{"arch": "vit", "model": "CTC image transcriber", "dataset": "numbers of one to four digits printed on busy colour backdrops", "train_examples": 295000, "image_size": 32, "crop_scale_min": 1, "horizontal_flip": false, "tokenizer": "char", "vocab_size": 14, "norm": "layernorm", "norm_position": "pre", "activation": "silu", "mlp_ratio": 4, "head_dim": 32, "fused_qkv": false, "bias": "all", "qk_norm": false, "parallel_block": false, "inner_norm": false, "patch_size": [4, 4], "conv_stem": true, "layers": 10, "width": 256, "positions": "rope", "init": "lecun_normal", "residual_init": "scaled_by_depth", "optimizer": "muon", "muon_scale": "match_rms_adamw", "lr": 0.0056, "momentum": 0.85, "nesterov": true, "orthogonalizer": "polar_express", "adamw_lr_other_params": 0.0021, "grad_clip": 1.0, "steps": 16300, "batch_size": 128, "epochs": 7.1, "lr_schedule": "step", "warmup_steps": 3260, "weight_decay": 0.0, "adamw_weight_decay_other_params": 0.01}
Rows from block 3, named by matrix and row number. Rows with one number belong to one attention dimension. Each number is 500 + 25 x the weight over its row's rms, rounded and kept within 0 to 999. All counts start at 0. Numbers have three digits each. After the name is the row's rms in percent of the matrix's.
# q: attention query (model.blocks.3.attn.q.weight, 256x256), inputs 128-255
# k: attention key (model.blocks.3.attn.k.weight, 256x256), inputs 128-255
q.80 116:504490526491509552517518441496481511487492509467447528509496488511510535473443459486475549544461507508564480486528472489537469529484486518496518530498497516515505518505499508523498497515504472511475468486508504512543489489509482494463516484483538487525490474476449541510516542467539528480494472532491464502481520501488475495504494499532495486508522486519496450520528552514527530469523
k.80 108:500487473481480483482534474476499511529492467514451512525473515513496505526501457482443531459536531531476485498522466525528516502520535515493482461466508454464487505520511459485523517478466495518489505523520506492515485511534489514487506478548539491512490473501459482509523525513515503500481488470558514510539517497466540487492505500473465531484479532502448505473532507481514524459478
q.81 112:529498491485553495507522496527507470502536522536512463533509481496494509485508513511490515474528506516527530502512469516532561483525531497517457509492501489477507484546462474534459534520539511514478490522472476511472471486504528472506514474547482491477470515488475493510535501508476485491491491455505536502469511508550471509489474532556494523486496512522480488507502485511474469540476
k.81 115:511549525520513477502489543504454467479499515498535475524515495511510468515483510485463530511500500511572486491502563528504515536510530510474483484464503478499510472490514456496525492509484523492509513532476524492504513484535485489476452499491502499496462499496499469552526505503526496455482530554508453482472470529500505515484472522482519505521513481495546486498482475510518455465482
q.82 106:561476536495498516495431528530480460486478508477536536442549545493495491554533510511489469471480495481504495500485533506504515531483474475520506490540511501476467508472493499482546457532486495496488480522497502467449508561532493516537519555478529475479499537474518548489538525539497538528502494513509513501472515467466483517544463518446502455518518470458493497502489523508549522496525
k.82 104:484488508473475527473549507533539490500527489531527501477579521513499551516520462482474469489539470516474502504524490497497495523456464458525505504505459502481505533470510474491504453528500516503504507477510507521472465550482483488501562508476494469521515503481499502463438458517517462551522484515474482473498538494460531522504490490522482467496458560475489519497519525486524491492510
q.83 099:493444478479531516490520513490448488503506451501483485488528526498517524519526535522493471492513495536463513485463510530536477517522478495506500453505476490473462514466506506484516479498489536487493501500469536512527497529476470519520470511471538524467548517475474494516515501512467488516518516485471497514515478495465532536496500517495506518466497503477478528519538503456461528452545
k.83 106:496493486489540493530573548503522482513523492488473562490518492518478486527478512470443526476493516529478505495545515500489537480512473483525476528539493504504513495491479518499497467520534483520482510483456497456478512518455509450511475505514463466505548490475517566506491498525536468489468465522485482507538509517500487536538514527484437455507501499477539536513529524509473502517511
q.84 089:506490546500493521500480528434501537527502490481536461543497493495473483530469488520475458475486509537494471486455532479496474512488534464488468508504512559520484491494489516524528451532509483500444498556483503554478513538495504506545453490481525446508466507507501475537515491543544509477522503544470518528512530498471474532498457495483492506503455482491505510514491495506540455478487
k.84 081:525497501503496505518496483511501496483531518517488475556509507497498525481527509470471519488516518495490524502510496486467495540474503508520529476527498517502475504516459479496482486478490474503476480474496520486475519491479453516528498501514503519534495535471490523498520482521516473534508502491531501491480510472512527523540421490480481518453463467461494489524523532497503545500497
q.85 088:531487538524483484450502497533515513507520522436487525531499515495489534517542497546490466467439525483492513499472487493499488522540533482542494489531504514494488497473502511492493476535547460501516484482508510497524519461527513521525476491497464534509519489508526501459494451529519512495475518482507524495539456468476474518498500495519490486461494471508499480484468487509548483516491
k.85 086:446524498497472501518494490476480475487539503469485470498492482499500477530549512505500491485542487489569510494475522483494512470469528527474495526496505533547550506508504483476470505493534515505479531484488535522436543493552466531538489526518516523474475507529495520492495536495459471475501492484491506482490502495482510506500494518538514490514496522535498516492524445502508545520498
q.86 093:512520516460479492494527515480489500491522479491523487523451497499463498555528521525526478466458452462507499488489518492495451507531511487512552504531487451519461472501538504472490501512471509483540500482491485521535505527478479524515516476484467509462456482502538510507476489518474489488540495498511490478489498495463510547497490501488512541516494486517500485537484487527489522462567
k.86 091:450528467485509486519520499497456492473522478497520504527519526485457471541476499525480489535458474479533515518476508528526535467520502552506518517480512484475539490515481504476492490488509518457498473507490485496519532514572506462522498469532484498505495494528546500503544535475471447494510480530530496482518534472526535473484498481479549490491527499498502520513536523489486516535545
q.87 086:541513510532470517504511490526507479468504508488515495536545484478525482494492510528473460513506503489503483467482508512530516547523520489517497506471493514481464529496551494508491479553564472483507499502438499502478541508529491497490493538511529520516505513490505527500487512469517517484466500552505533478491485505492530513452505467539499545505541492494514492525493516535509499477500
k.87 089:493520492476468520503515536454487496524481485484522511487513484501506527492493491520485526511523499518504489465487525454496540483493542469464504510502525501511539524457483502505495477509546533515541510543473489512441524482497503459500468521549502465510554543479509502532488476474455494471458469511498529500486474507467478465560467514515512496486519526490490491515528517511476530528515
q.88 123:492472485446493521514511505525474452475510500523520543524548493442480467538534504482509505495506540492539522494497514506452491507537516546516533538509507492485491450500537545502493495491513527579504509520483507508551505525516495513502540479502525484489507511467545466483461495519499516485524490497473472475486509476539476483514524519476508488510501462509516501466525482484499490498541
k.88 129:462521535461491541504485487489448487475516525464469464521495483469522515505538491489521525483484497509518468483463505512474525521513488500537520512518517490468497500503473535508479529503512514523529502534530557520505503510510455513546526513496494521481520487428505485460485478499492457488464476531488461467490490441479497501467524540526518493513492487475512526499464442455488520434504
q.89 111:462480512524532476462439520498483537521514503477457442490479483494499478460522549499507500453506529464523474516524491506517505482494546476520463472490497505505507529498481474501488504464513507501467469508480513508489462485498531520551538464485520521516537490522465478510439480500467532506522495477497509523504500473521499501486549487512481517527492481464534519504475546480514515505472
k.89 109:492491482489492522498499453490459467498505481540485473542495523515468476506502481517508480469449497516523499539454527479508552558514526483488505492469502493501552536499470490489521521491490471497453547532500487513529508529503459468558519521518514478451481516465483529481528506519545510486472494492435508514528484490477464480472515549552505529464497519559547504495497488525456502476502
q.90 113:504501511534502501467486530466470491480474522490483527540499493558535518530512497535511508472508512482518446467516487476479468536489516496491479480468537493504500464489519502527466513528538471495503490506486488453518537529512532469529489497477487510492510500499462524501487494490519475499524519485492506489533478511506501528454524486527519517461544469492498504506440465521513527486505
k.90 107:465442470524505570519483511516488507530529480474508475528502464513513493549501565489490500475493504489484500471468507503507500514522535495540528467511498500497491478464472524538475490515508480461517459517480535518488479494495516493537443511465462485493535503502504482493478483499519537508494465525502482494502504472538499488480491557504521507480507433475546486506508521515531524479493
q.91 099:503485534484525489496469490478515463460491512519510510496512525453520442499533492492533516505513496502467479544496500454525572505448500500479495503547483512494497454485501463493511497506524491545524525485475492463545489497515480514506490499510484502458512463469492511547529462509461523500521435495483476485461492511525478497462506499471520500524507518507515532502520538541474463489490
k.91 095:526545521470502497492470463524503486496513515494466509508536537496504491505465527496459551504534462522510452500477468501495520485486484504431525465480482486486498496466484475525472491497504482480498489478511486548514473469505529518465476510506521512481486475508515500505480515501525520550485513488538477536488517511469510469448498508503491484500503529490530535496492530535495483521495
q.92 100:479534505470516510543537500492488475482495490490500462510542484503484466506531512471496507538482465525469478493527515503499515546500471497466505482484463470464508496507516484488492504489487491524521497487523513504571491481528502480445511495470493503472500512476478449519530519516504525498535485485507467521494479522457457533523494545489512528492514464491429482506503507532482503489512
k.92 096:535464455497490536529513467502438507503491534526500547526504528514493471529495491498473504507459536532489482499524496504520511521495510458539498561516504479518518499498488497513467460509461501470456485534490464508515520490427491467490468489509479472530505473532542499465467503500548527534449480499493507499502504481456493497498530483502485513500514524496506522492480537510487484494504
q.93 088:503524499486499471527526501501505483463518534538472510497450501470509538496506479504533515489476483487518534505494483478522546475535517483500489535478511485466501457507450442473456481488450515504484559468552503497505546434492504513482523524481526468528488506501497508509511456507545501539516517502494488495518517492482510532532531474496504504557478512493516500539488504523520500491482
k.93 085:476555536491546477491469474458486510467516485491525537517464508456527470469513510540581474470534495489516510503479504513503494513498490502530505507503542480465510498501492510513470514510490493542504541490506463467504509536539548525506515510489508472481494517491511535489470531482519439492532480521556500514480500489532520471518516517433508508493486483474465491472500506495492493489505
q.94 109:496509515528526528527486495495544542527524501520469483502495513550499454494456453477499489519480503538442468485515521503531487467475540498481445483515498517523476470469501509494495537498488474488502493533473514466492477491499533495446495499500525477470487494497479481479469456478445517490513544493516530449542504500504482482477488523469464520483450528509528495511462500418470503512488
k.94 102:521484509535539498509498552476514490517523523443469483482479490479522525487530491480548532488517480525451533496550500502474472534468554450475499491533548519526486514505489521488532496473502505498507478491476528482466496493493503532547497494493508543463527504505495490487510444476497536495488497493527509509491517499499527529485484497508511491490536504488543476510512504456529538496545
q.95 094:482464511490497504544516477491494496487493502493500496469492497506541479492507487523503431505514449552477468474487501490544462467476530525494486507516526519469499506499488468481502497488501515508494486521516474477466531532538497508514491486507486470484509490501469501480511439469493541516508469516455484472484489496505448528494497433487485477541503529470516512549519491542519505502539
k.95 094:490521472442520528496535486512478534436502523516478498522522490458521482512530534492492492465506488472468509478498486505490492517521495488502530461505523460502534487532460485526501500518496488546556499517477470489542477520564507491497475489502515461528509541487512464445504524508529497539500518524526503510468463512500519466510462512470479523478492525467480503516523534488466484490553
q.96 117:491573495528502461471506493507512531530500497464482518471511514506508494493498496522500496529491509503477536527447487519478519497495476450527461447477483479514489499495506493529477524472515519470506526483517494545519484518519530472434500517506511513519508493546485463535495483473515500532536499507488521491516509533481460520494493494471466479459418486489448488501517484521484464507485
k.96 119:475512480510511519504505448524479484489505514448498511515506512501505471501563470518482522516509495462551518494483493500468499478537460510529513543481496477466524501493467516528474492513515506546487434517513548487469504506462494472545521488534502531500524468487479521476527453511489526515502509472511494484478496520513479536479485450508507478528528507542510494484444503521530454463475
q.97 106:475579451484514464482532525493539490515481471495516541474472472510511473483533511453503474474509507539536542478496502521532552560530481485522527524448501509466468482468473502509490486527497446497500536472535477481517516542543454462516467487521466492499495476503503493425488492540483452533490508520494496509478513486479538498499515474527493517534465476517511481489523491484481503510461
k.97 105:471459476483485500460452520498490475544462531478504488523485498533473542474502541497505495502502520492484472484493504508492476525488501521515511515524516517495571481535515480530525506500502530498474455521499512472532497552501508470466448474445514485532496505500502528531539553504487509466508473521510475492509507483532516488490463501523472551535460439543499520518515514479474475484496
q.98 106:507531445472483508508488530517529431480535448496515469519494526486484479450481505428513530499484551510484501494527498487494519518498492526473488530537525476507516522480467508483503495501473555509498519540515508453530483453559499518464495505524517515500484497556472507506521479542506519468505480514492505481486499499493519500525467474483492479519484494518539522520461468533429468517493
k.98 110:504502529516503520519494535556456470510488514502537461497524529483516499456492493502492485474469542529519480465543477520486481477485469487504501556517494542505542559515498461420498507451490486506463491482505504486492497483502470556511488525489518432464498526486504521496514496533486536532496494524493505506491495478550478454508499475454517516476475532497537502480490474535495474550456
q.99 097:534481509495529494458502492554463509483507477501507497544512520498465477534439544456488500486521530489515512500493533512504445475492519569458518528513503502521471528476492513497533496489513510521512545499473477471551500526540510538483459468486458494481457483536507527517535473465504466509496467543547492506490511494498514508518522473502505488515531530503528500493488520517497510478501
k.99 095:509490504479489450495488580502498510475500502502539452487524512488499551536459466504503515517495455508497500506494519491453550480509510493441467482494474505511514510500538493453472537519497503539503460500494533519501537502504514473496486450486441484479512520497540523486507453459488455480488519495533527505505522547474547486556485508509499487504479493466457522493470509548542506456495
q.100 102:472543516565464487500504523500488468504517498569503524411503489492495471465493496511478473463507539527490524496476497509533539487470522495470475462536515445511463517454491505469487522508538520463537545519518491509481488501526461525537490480542478491513508529522447469514514496532497484476473513479484462482528431503531507472477475462509520509483508498509549518517497516530518497492498
k.100 103:509514484494537526510482507525506503498445496546508498473528530518485475517478479498509525433544556457494470484469513479482496488513565471471536509490485512496552518443475457492482509492502505488450556529493464475442497479515474465509521513505507475480540462540499464488485495529486537498495475529512471474508488479487461531502498489513485546510531512492471468524501487490500493521500
q.101 089:524478516504445486479522505512510514514480491485512494516491485473506480492524482499511545558480506514531518478513516467527474512467506513483470520463539509501545483480500485487522512531486487536523471482500492523487514510495510490484555515498498501474472468513520477532505499494509490503439473464485481479507526462478477466513520492492518495478534481556489481550497534517503528490545
k.101 087:521490493486487511503473496502520466490525520512513501502464479489486504474502531516495506549532486511488530502516460475540511435528474522456477470533493543529466497509479503470493516491487512519466461488479468485526522504505528495493505491450503481499500482500456509504523487487509552569493483466495528495476488505499514481507466560483512516503542446517510500498498513498528509484508
q.102 109:492556465505543520519486484505475510510509518491477501477526526453471539513552503501493493516484439517466544535487487495478493519472508500454466491463493481507446516488495468512549457488474527487493492568503486515497478492500511565493492467443508568520477489510518485516461529467509504480489508503472516469512509502530499496547541492469492508516496521520453478496540486503492510517479
k.102 100:472541483489487512483530511514531478491528516495475503513483506464489475461511460482522464526511519517493477529499500514494532496530520510518484480452496512507465495518510508460475517449511498499475480564495498485498524484520520489486564479488536467495504488541471479520473523513574475519484523476500499540481510534495491528486473514484533458485504479528482475510514482517491522500483
q.103 091:483478511505534550497477478509470462482532515533547501526499478497496453507553471461496498491479494488580490507474474538484474483459502531486513543494499488506469490482487526489484492509528519446533528497483480488487468521545554525469461527512460504517485526492488453499489492492550514499501492493472493495491510479510482514450492508500515498503530511506515488501476557502463500515491
k.103 087:539522481483514508470480468488500478505484460490484496458555489505541544501487453503490421524536469524506526501515511481514483507495483518513512543540510478490461438516466504509506506507498498559514515508467497482510466495517521536484482467534466475496502491525497482466524452512484485498496492543538551490468525526513538492511519482525468472516497516526503528513502465490484527510521
q.104 112:492463522542472521510445512462451522521473517520511471499517557505476490497508534554504533507496481478531526487508551495495484463500490530491502487524517528510505502486501493454516502484492509546503425463533508490502525512510468479521497518498485470499474530504473545542538475522495486481483515499540481516495524495534524513541484495518521488554519516494524549487498477563490473521511
k.104 121:514497494491523536532483517525498481544533503447481505499492496509506496495526467478507519511509492496486474504521504528483486478457499535482478505492494493495502462469463502483440484528515489519476457514539503518470519515502519504471467544509486470491449499478488471484466480447513539512531544492511455471519513513502461509486495546514507497519557531482505524490517504446518474499525
q.105 111:532502532533536503518572506515480463512478491500507506510510495454499467511514494534543477516513479505475412504453494527512459536459523509510501534475523484470480510500513531525587472475483492568476566550502512479508452511450497504471527491508532475493506477477550525516553493469494490519487478527511489498516505504511518485511482514528480511517454488461522530495498509478483554495499
k.105 119:513464472491486526489498508512493501482515582521508466482532516513496493521478498462472511530512534516496455472453509478517502490468511535467506552551529506493470494521511484503527529511522495494532513490480475505486475476461496483513499504534465531472502454478507574504516482466483510523517532479500493513503523481521503508504520460542496531485506494536524499529449516528466465505519
q.106 123:470505550514488506497502527513502465476521469486511503486494481482491505537489506521522529477474503496524469544509501494511476478487495538511526505469526515469547455526470511481462495537543454456543509477500469494501484527483498543530490479487494433523477495505521499502507482492483497493508445484498534469500500499519499500472491523509476522555519494501483515454467439553513513508539
k.106 119:517544487510485485486524471539517499516439540486475522496468496514504536473514518512494471536497490511490498536494485509497515537509470467514501477505484489513510478523472508517468468493535501469501489502489522522482473517510502505478488509444494456525525502490550538470516517521489470510501495508508492501461460473515533456500466540475493459490507491502509512425501548536589526491538
q.107 112:492535516521517512473457467498484490482563469480523542469497491475493516479536492520549551456495526480485485504522513492470512544515525480509535518464508464510514498511490490489469448504526542519471495509483500498508500499498527526517495482516504524506493473519518517470500497535489467530485481512476541492517499498534509509464494478478485482529463566518478463482428514514510494529459
k.107 105:459501536487524496503492494528486504504459514488528479474498489495476475480529501493485484528479495538486471502513517535511524478461482507518487492466475490498482509521541490511443513498514513482507533531474518467523525450456552457498460515456451451489501476520524530470462527502532520512513461503446486515458500483519431540545480513502487523490563480530504511509508535468519497492482
q.108 107:497549510518459478489515457504523521522507479551482465408493512489485495471505490505520498506477534490504451541550468529503477470484519514518506502468540480488483466481486448491496485518510473480462477550465486465475498507457470467550533484522494524512467519473462498487478476468519523539510503494454494497489511485516474503535530518489494508459459507512484513510562464487525498504500
k.108 110:510468517485520514525529516518491534502500499486514527463459483488545490429510466519519566515530450484468478510497495474475461457504472493492490493493521552510544527500506496527506486491484499523493541493518504503502482490429525507495497488513533447497477470504511474516503534495460519533449481517537489536530543515500531545482492491546485488501488512553517503516494470525478478518461
q.109 103:502519486480466473468518466515490543488540469496466500538520494521513512488472503526474486518530505454548509465491506517438486516453540521518510485533424498499487525480520528481477489449472511449532454517455460508444488483500506520517473482511508475515490488509506495519519522444518541537533501497522556489507541503525519492497491489488506475472506473511486479445487531496496518502517
k.109 103:534498482528491498485529504534496496443510483479531517440510481499496511485477481524523505478524501527486527487472533551493496520490476522455486501527467520513524527515486533488553499511506469521523512444535525498460491491507493513486480495545464538513541499500486484500521452496503512443515517453526484539515514477480506484503521469502498487514509528501471544513452503511441498494475
q.110 086:515510490488533543513488530515513485508516518492529518527547498493493474507483499509513523481503453480519524471490499478505472458421478494480449517522511481449494520480466517494467482483502483480499485509501517488517487503499482516473536520496489491497563521517519467484485506536506515525512523508488496495512505398505479520485504484524527505506560515493473467477477479511485487522517
k.110 092:479479495549519509492510514528486467565495516532468482496499505513493539504499505515450509443477460519509499530515485471512521523473468491484476505550501481542490513514498506469467471497483469531500489474462505497573463517496532524491487510532444494477527492509447504503534473530528527526538521493474500504505517493498529496516507537484482483488560510456500488492475501485468505491456
q.111 101:491499466461475506516504508505488486448490497467513526502523500481519488499462521501477503543513465538527495483447505487515488512512469500519548482554528499492521491498492506495507508473476554503496489490484514466485495479528485469474474477486523561497503527521542485529497507492487491519520540472532483549497471468481505532501481529462565483507484477484502496437486482471448471485493
k.111 090:460462473511513452517503505529505539498495522517477475445480521496469476497512481509510471508473494456542511501488468489521506542447503514533496476511533465456473478521468464446516454486535487515506508465533473545491511525517506486509530509502486498478517526509502526472508447524506499511522488477525510443557496485521492535555496477504515472495527477450494522488498515478509475534538
q.112 113:522506493495498494487505515518503480486473514481485563471489512515460475496455521505511520519487526499503463526507499518502502520493504510492569509494483497506481547509532502477450488554518457502513518454554507455512482526469520520507519503481515500478498504511528535491515529498493504475495521526532497490531447470499496497515482491481507522544556524459508492506472491454513493484504
k.112 107:454548461520506551501501472514496524480514488506493501506482506517479519495536480522510478511470520525486470516501472502444482497499488533536465507480474472474487488505447517478516490495565543490492466506486510574452483518506493526523511521505527480484516505494522486480465478490460453484478504494520498497458492476508474470477517517527443473527512490493487512461478488485511522479454
q.113 115:487486489517481546548500520498487544453518444490477477437485479495505477506479490478526483465485511483505520539461490491487527477503490508506502516490506468459525510529510512500467488498511482485531493526476539512508547496468495535490501539497513478531461495508523466521521489530508478493506477500518502522529488457500489504480506500514462535502486519491531486496511495491525493514508
k.113 115:482491493466486484487499506515473516481507530509534513515524498536483475493486495507515503482510520482495505474552486503491494493493522414516487534504508558461498499468539490487475462505434530458548491518536468464584488487489491516538527526526525500508485487530497506495492512455485469479435511475505536466479570516480520539495541503517464477526520522480476496510531487503480485529463
q.114 115:516537532489450558491469488469527520544494514487509492514470511499519510525527492514491500529470472502548499482512523494500535554515473482467467507529480555531492533430521472546553466489475534516528519529501523504509461481524512488482521502463481570467476525495497541512484469461484499510472534492489512507484513480447509530519527532484470473507545519538507455493533506493494532480482
k.114 118:491529505521520483505505486482490488512485493495560497528448460505511539512515560510457487525481541505489533508534516453527488512508505509528484500494482477491473473471516477529489507484504456457521486484544479495505511548536498475536490495442499475545440539505455499455515497503500502499495531493478488509523535476511480481464448519521493446486505505508516518511535516514502539516521
q.115 095:501508512536505529457516475503528475524486526474559521498549511535479483488491515506470486519450489500542498454480474463466497488507484492518468484481521493526508491433501501499466509493500470452477538495505480535486492470508511491500552514453471485521512512462467496526531472492459494525469528512529500498478510499491463507530481506482489432478514498563512501519494533497491520475509
k.115 093:503533477513517486482516489525505559498507481507498502558516537480508506496504471506526501508470443424488482520479485483539551521471532512453547482495463469549465515458502526512502495486524502488525511493514539511488517521540483492432455460519510495512513501514461493554521475468524537496515525485489514516495491485495503469495485498513509450491478494520507507476509504503526509514514
q.116 107:516511514482513504475482485560509489498486522482507524506456480511535486516482496485495508504482487474540459492504499493471513501531474510531473535516533545529531480492515525503491546539476548525478488491464511498497491488512528486492458507481532456534475533496442524536544484558504472487503486483443547527521516545514539503515473517494485487496518496493508514535534492464533489470493
k.116 107:495513496481531515504514512480506538517475504456471475503515520505516501463523512487527493512488527517490546526498478526523496509496519513520507506519509502490506469501498461583487483480513500495486545474561490506491511514520463475501504515515467485516519521458511502487448487492507475503530520496507524473519505465515551484482518495519485447541543483512514458464523484535473563491507
q.117 100:538447518513494493493483508489483457538468494534527516501540503540495486474495523532517470495458511486502466541456468533523503471492487505484541481475517510471491545481513481490524505497562491491496478480483481526529522491522471533464490490553498524495492454471485521524502491499491503508504439504566513521517487503496502529480449523552518506506506467553485498525511529493526508478508
k.117 097:552497535518471470503468435492504489497492488489480509538507522497488511503518531489480530518477483448491500487534510468506500499484519508459472493534497494501504540516545504490507478515493460510590481500516510480460507495478510467525466489515510485494483460466494511520477524497489479505537491469476482482487470523511540481496542527516557545511518559482484526528516501456507486496470
q.118 098:495544488509449514528510493529477531520475472516499503458507502551480529486506494509505497498517526519494488516474506474531475465503534494486482505473543459482508493544525502476484534516498487496558464505487506497490485496523477536489496502494518556485443504523520466499483525448487502518472502480478528483531517498539467521451556498507509494478511491533514483511506521459476481502508
k.118 092:503481509487506523464438441473516501510508490523493516492480498486552491526524512530497445498517497484497510477510486510497472516438499508504464469472503495509542486475481472494493509523461474480469465489540511510480503493496525523509490515470497507501509459518534495497512492517494499531480461516523485486520522506458505514469503455476487513510527491495495496511544526526521482531513
q.119 097:469500521483472534535478564498514513509536484535546489494531537474485518495517469489472520497496473479511496490520486492514506526495480491521465485524487541511518506471526494510467541480527482469525512508486493482517502526512491502514500562519484473500505506501462467488472485479521467459503483486447450475513500533497460493471484472481505535513548465541542517525493468483508538511501
k.119 105:527492494519517538525486460480464459463509479502493532504494507498513512549517518504478474521507498469491533511481442503536486536518480496519524534507499480514509500483491523529526483476451422475484497477518469506480463525514506489468473538460502471488500536475516474519479523576484537522506511486429502463510515517504503470500492487475518482479509503487509463511460476470517546513498
q.120 122:519513472544496484520482493481521513511496510509494469526504510489507507520458515525499514509484511490513507478504529491545501518481527533437508538502506505495505487499484459486521485467536483521460453493505485498513489477505519496511497524482506490532484467539491514544536521471515510449538569456502425518508525485532512503495483588514509467536538528484487526495477494593505476502502
k.120 107:550538473520516514483517509511496537519519536525466537500506487497480480505528457512478510502494480480536512497456516495477494513442479475466477494519489531490476495483511510511548504477553468486525464521498440474506473496467533523499521498490493525483493532535494533544442519493514455475463533469468510521501512473515476491493560462534501518472520454491564492527490525490487531494522
q.121 124:462552516465540490520517547498510512465506548513487523470494477574508486490545510477512513533468495456479504523443506484469525522495504480510500528491422473467474508437524496458473492456454464494480504499542508506543496507518453506528501493499502532464514523450514486501486529508495502499502495492476516480472502522494500503474485460464518523530518532497480476511457494525521512506537
k.121 118:539505512509488530475504477458554503548497501495490504488490514522520506489511498457522488504473496538465521521545471495487476510545504514461451481502492522521477509488519534501474496555499590493507505492519470498521522467527454504493482528478510456442507517554501490548491517481525505505496493500506446502495504480467479494503527513464468512484445513486457523538503501495520488509535
q.122 114:542501512505481560465457492511541493479487498487489452492489565494480460534529504523493485506506454479471511509532500553502517491490496510486483441494489487496521511539483484493471477473498491524483527493499499530534456505533494480491517495518533485498495517531542490505471516519520517512480485544562545487503494518550503500519488502498489470475521502492481518478554512516481524483520
k.122 115:522488499482468477498487523496506527486557512432499496472507490480493512489463507485502521488455523504531522489550527463456521487536520559456492513507496500523502506475574530507513507516483516459515525486523461508494525491523456496521463526486495516465509509489455538528469520468507506506530474482521504490508477537513491530492514500510497531464465441490534507539521497500515491496493
q.123 098:523488538529533538514468528497503479514460508537488513479520519483488502458514506503467553501511499468484536492466440466538509498512476514458512476518538555513470532454519495454555497508544514491505445514461472509490514544505513531523507506480515517496499510501494485484477483479515534543493477499475488439452516509477481509491471503523521512479520501492497471489531503500512510515500
k.123 102:515512469506471480498503472523486509475529527512480525506507472507509486482478526485472520509474491507511526504502534506528524522511480538486469485477493482527519484473507470457538492530464486527524505485523502465548463508493515531517572477574491521502485510503508476462496495513495474503505488501546504498473529543474503498513481495465547498457510579480537440512515488516493503544491
q.124 106:488462445535504561487485522506459498507525465539476477533481473478486461524515506466529474495487489485486479516460477533525517493459474539493451461541491505474491452470502504509524475497556509550535498497496501507530493472559475494533510459507520539526488485502480473460503452486545546502521526505495474522523490510470475496494522462483517508495490549498475499500489483502487502507457
k.124 112:473433498497483514508522500501545484485518550501485498475493536490481523507499477502471478515474509511537461502509502500494507531550522487510464490531498517479460518527503529469500495512500491505542521507510486522469491517521493492529485502541469489525485524524483521506511494546515505542495479511474473492522525526542522513519516498492498441500472500456522527535480482476468480477493
q.125 102:498514525519507486492509467558523527506540503453535445521456500482508538514539454526505505484500490530505488491537521501468460470491510471529501516480507478496504474478457500476503539548512493481505475495481519541503530550513466477566521490531480507522467479467469531510507496523501565497494473500485461469461509521507488486504495540496480469503482463530477501495493487522467514484482
k.125 098:446522540504517550523502437497473514478516515512501476502532507508472494532526496522511527550530487525484471523484486493471508499524478465507498478516488516549519519537529487516502540493539507489494484505468516478499519484435469525461469501462497474513508515513490472461524512485470528553535485514433511523502547473485515467475453553456562505506534514518460504486478491471502486486475
q.126 093:493481490466496474523502526470531499508484537501500481504510455460474483506448516495527550496517494528509541509516523484486467503493485508505520492497453510557444541496518543496498487443490451503500545456526484506510447524511496462528497475506476485518491486508513506482514514541496481480522536514500531480488518458504535491534429503517479487502518508455464514463531493515532491523517
k.126 089:459505551527509494512502491496502487513462495484499498532535442524533509499488482540498551499477510514483493546482522530503512448474477508478505510476504531484500449497511499504515539495507511481516482498466467496526500497486522500505522514523496560479508482492440519540451525516484486465515523446439508485471490520477493463544554507518507537513504497451505526526518488483532547455517
q.127 096:483441489511485454449553488483464484464509534505528511496521506528467528485491456540504479535518521525523487482529482509471521525532461482484526529473452492515526500535499510450491519490516548440508541475477493459506506501523509570508555515502531494537517474498529528530511520486493434476497499524493517529492525482482501486484509519557479474505494453470510511479467447477558499527522
k.127 104:476484511496459523480526497455518499525508451489506546532515471526547486519526491493474469516497515491510487497488447521502469500456513499484479543524509500482494467508542509517509469504514497462498520509511506587574487476511515536454508514448456501491470477518551509514498498519462478497501498487506511471499498495534493486512551494530492477478472495492512495511484526518518487495506
q.128 096:517474528461508509531522480477526509446463529484458491546490502505534501493502475495496469472498528470512500474521506487487494534463499509551506503461508513474486517483514515506506535527513509516544534520482517541494548501516497453508534502491482552462531519474490504498484512477493534521496481542481502460518508489472521517510509445466475516471478511493520509504512490485471553491527
k.128 117:531538519499473506498492459509523521522447467504461524490511474515465509497449463468477443490495486523485549509536487511479531517476506485486477499465496510521514562508535489479484450534494482474470549499524508529509500492501515530463473517491482500526455513538564484504486516487490474541513536578542489497490463478501514542501503443504500451453496458472474516527529529487463519503485
q.129 114:493456499476492499495545464475451479535535512492524513501506531525422514495493479467503537511525468495496498525490505493521501490446515507464486541512544454498499527538530497525479493499490494520509489483504477466467470499553506464501472477485513477545515515455473474535512435476462479522497555488495552501473518478504484558519530494534498484493509518559499480456512484519473509511475
k.129 103:525519479513494522474507500516503505526480467498481517473515525493490463521539535487510488501467443487495459506435538518525502477446500524522469514537504504519518540526471520499491505478548503527501512519493491508458498464476503492481484467494473478498523493500488554515524473481500452502553465462518489496514527525470503507491511551539508488505529461519438480493454495581489487507477
q.130 097:517496515483498528501506485514529549571532522504443483506488548518535511485459449501490525512514483519522486518532469459517487549497461492519502524504500471499466509493482500502481538503496507533497504476486490487494479487487502488486500523481449505509507508483505505469466474467474533483464522509528486508518473507522485509530531500456411525473519482525482477519464511491481543511483
k.130 101:473481513503509498515540469533499514507467494487552481512524502514523478502468483492448468499509479543542510492510511504531532546483488483517494445509525493535450471513552524499500497496434479535490520524523478517483477510484523498486497478540438555486484459497479534502537564475467500526474516524501508507506508504497500463496479498460444509487520506485467489548519475501504474518464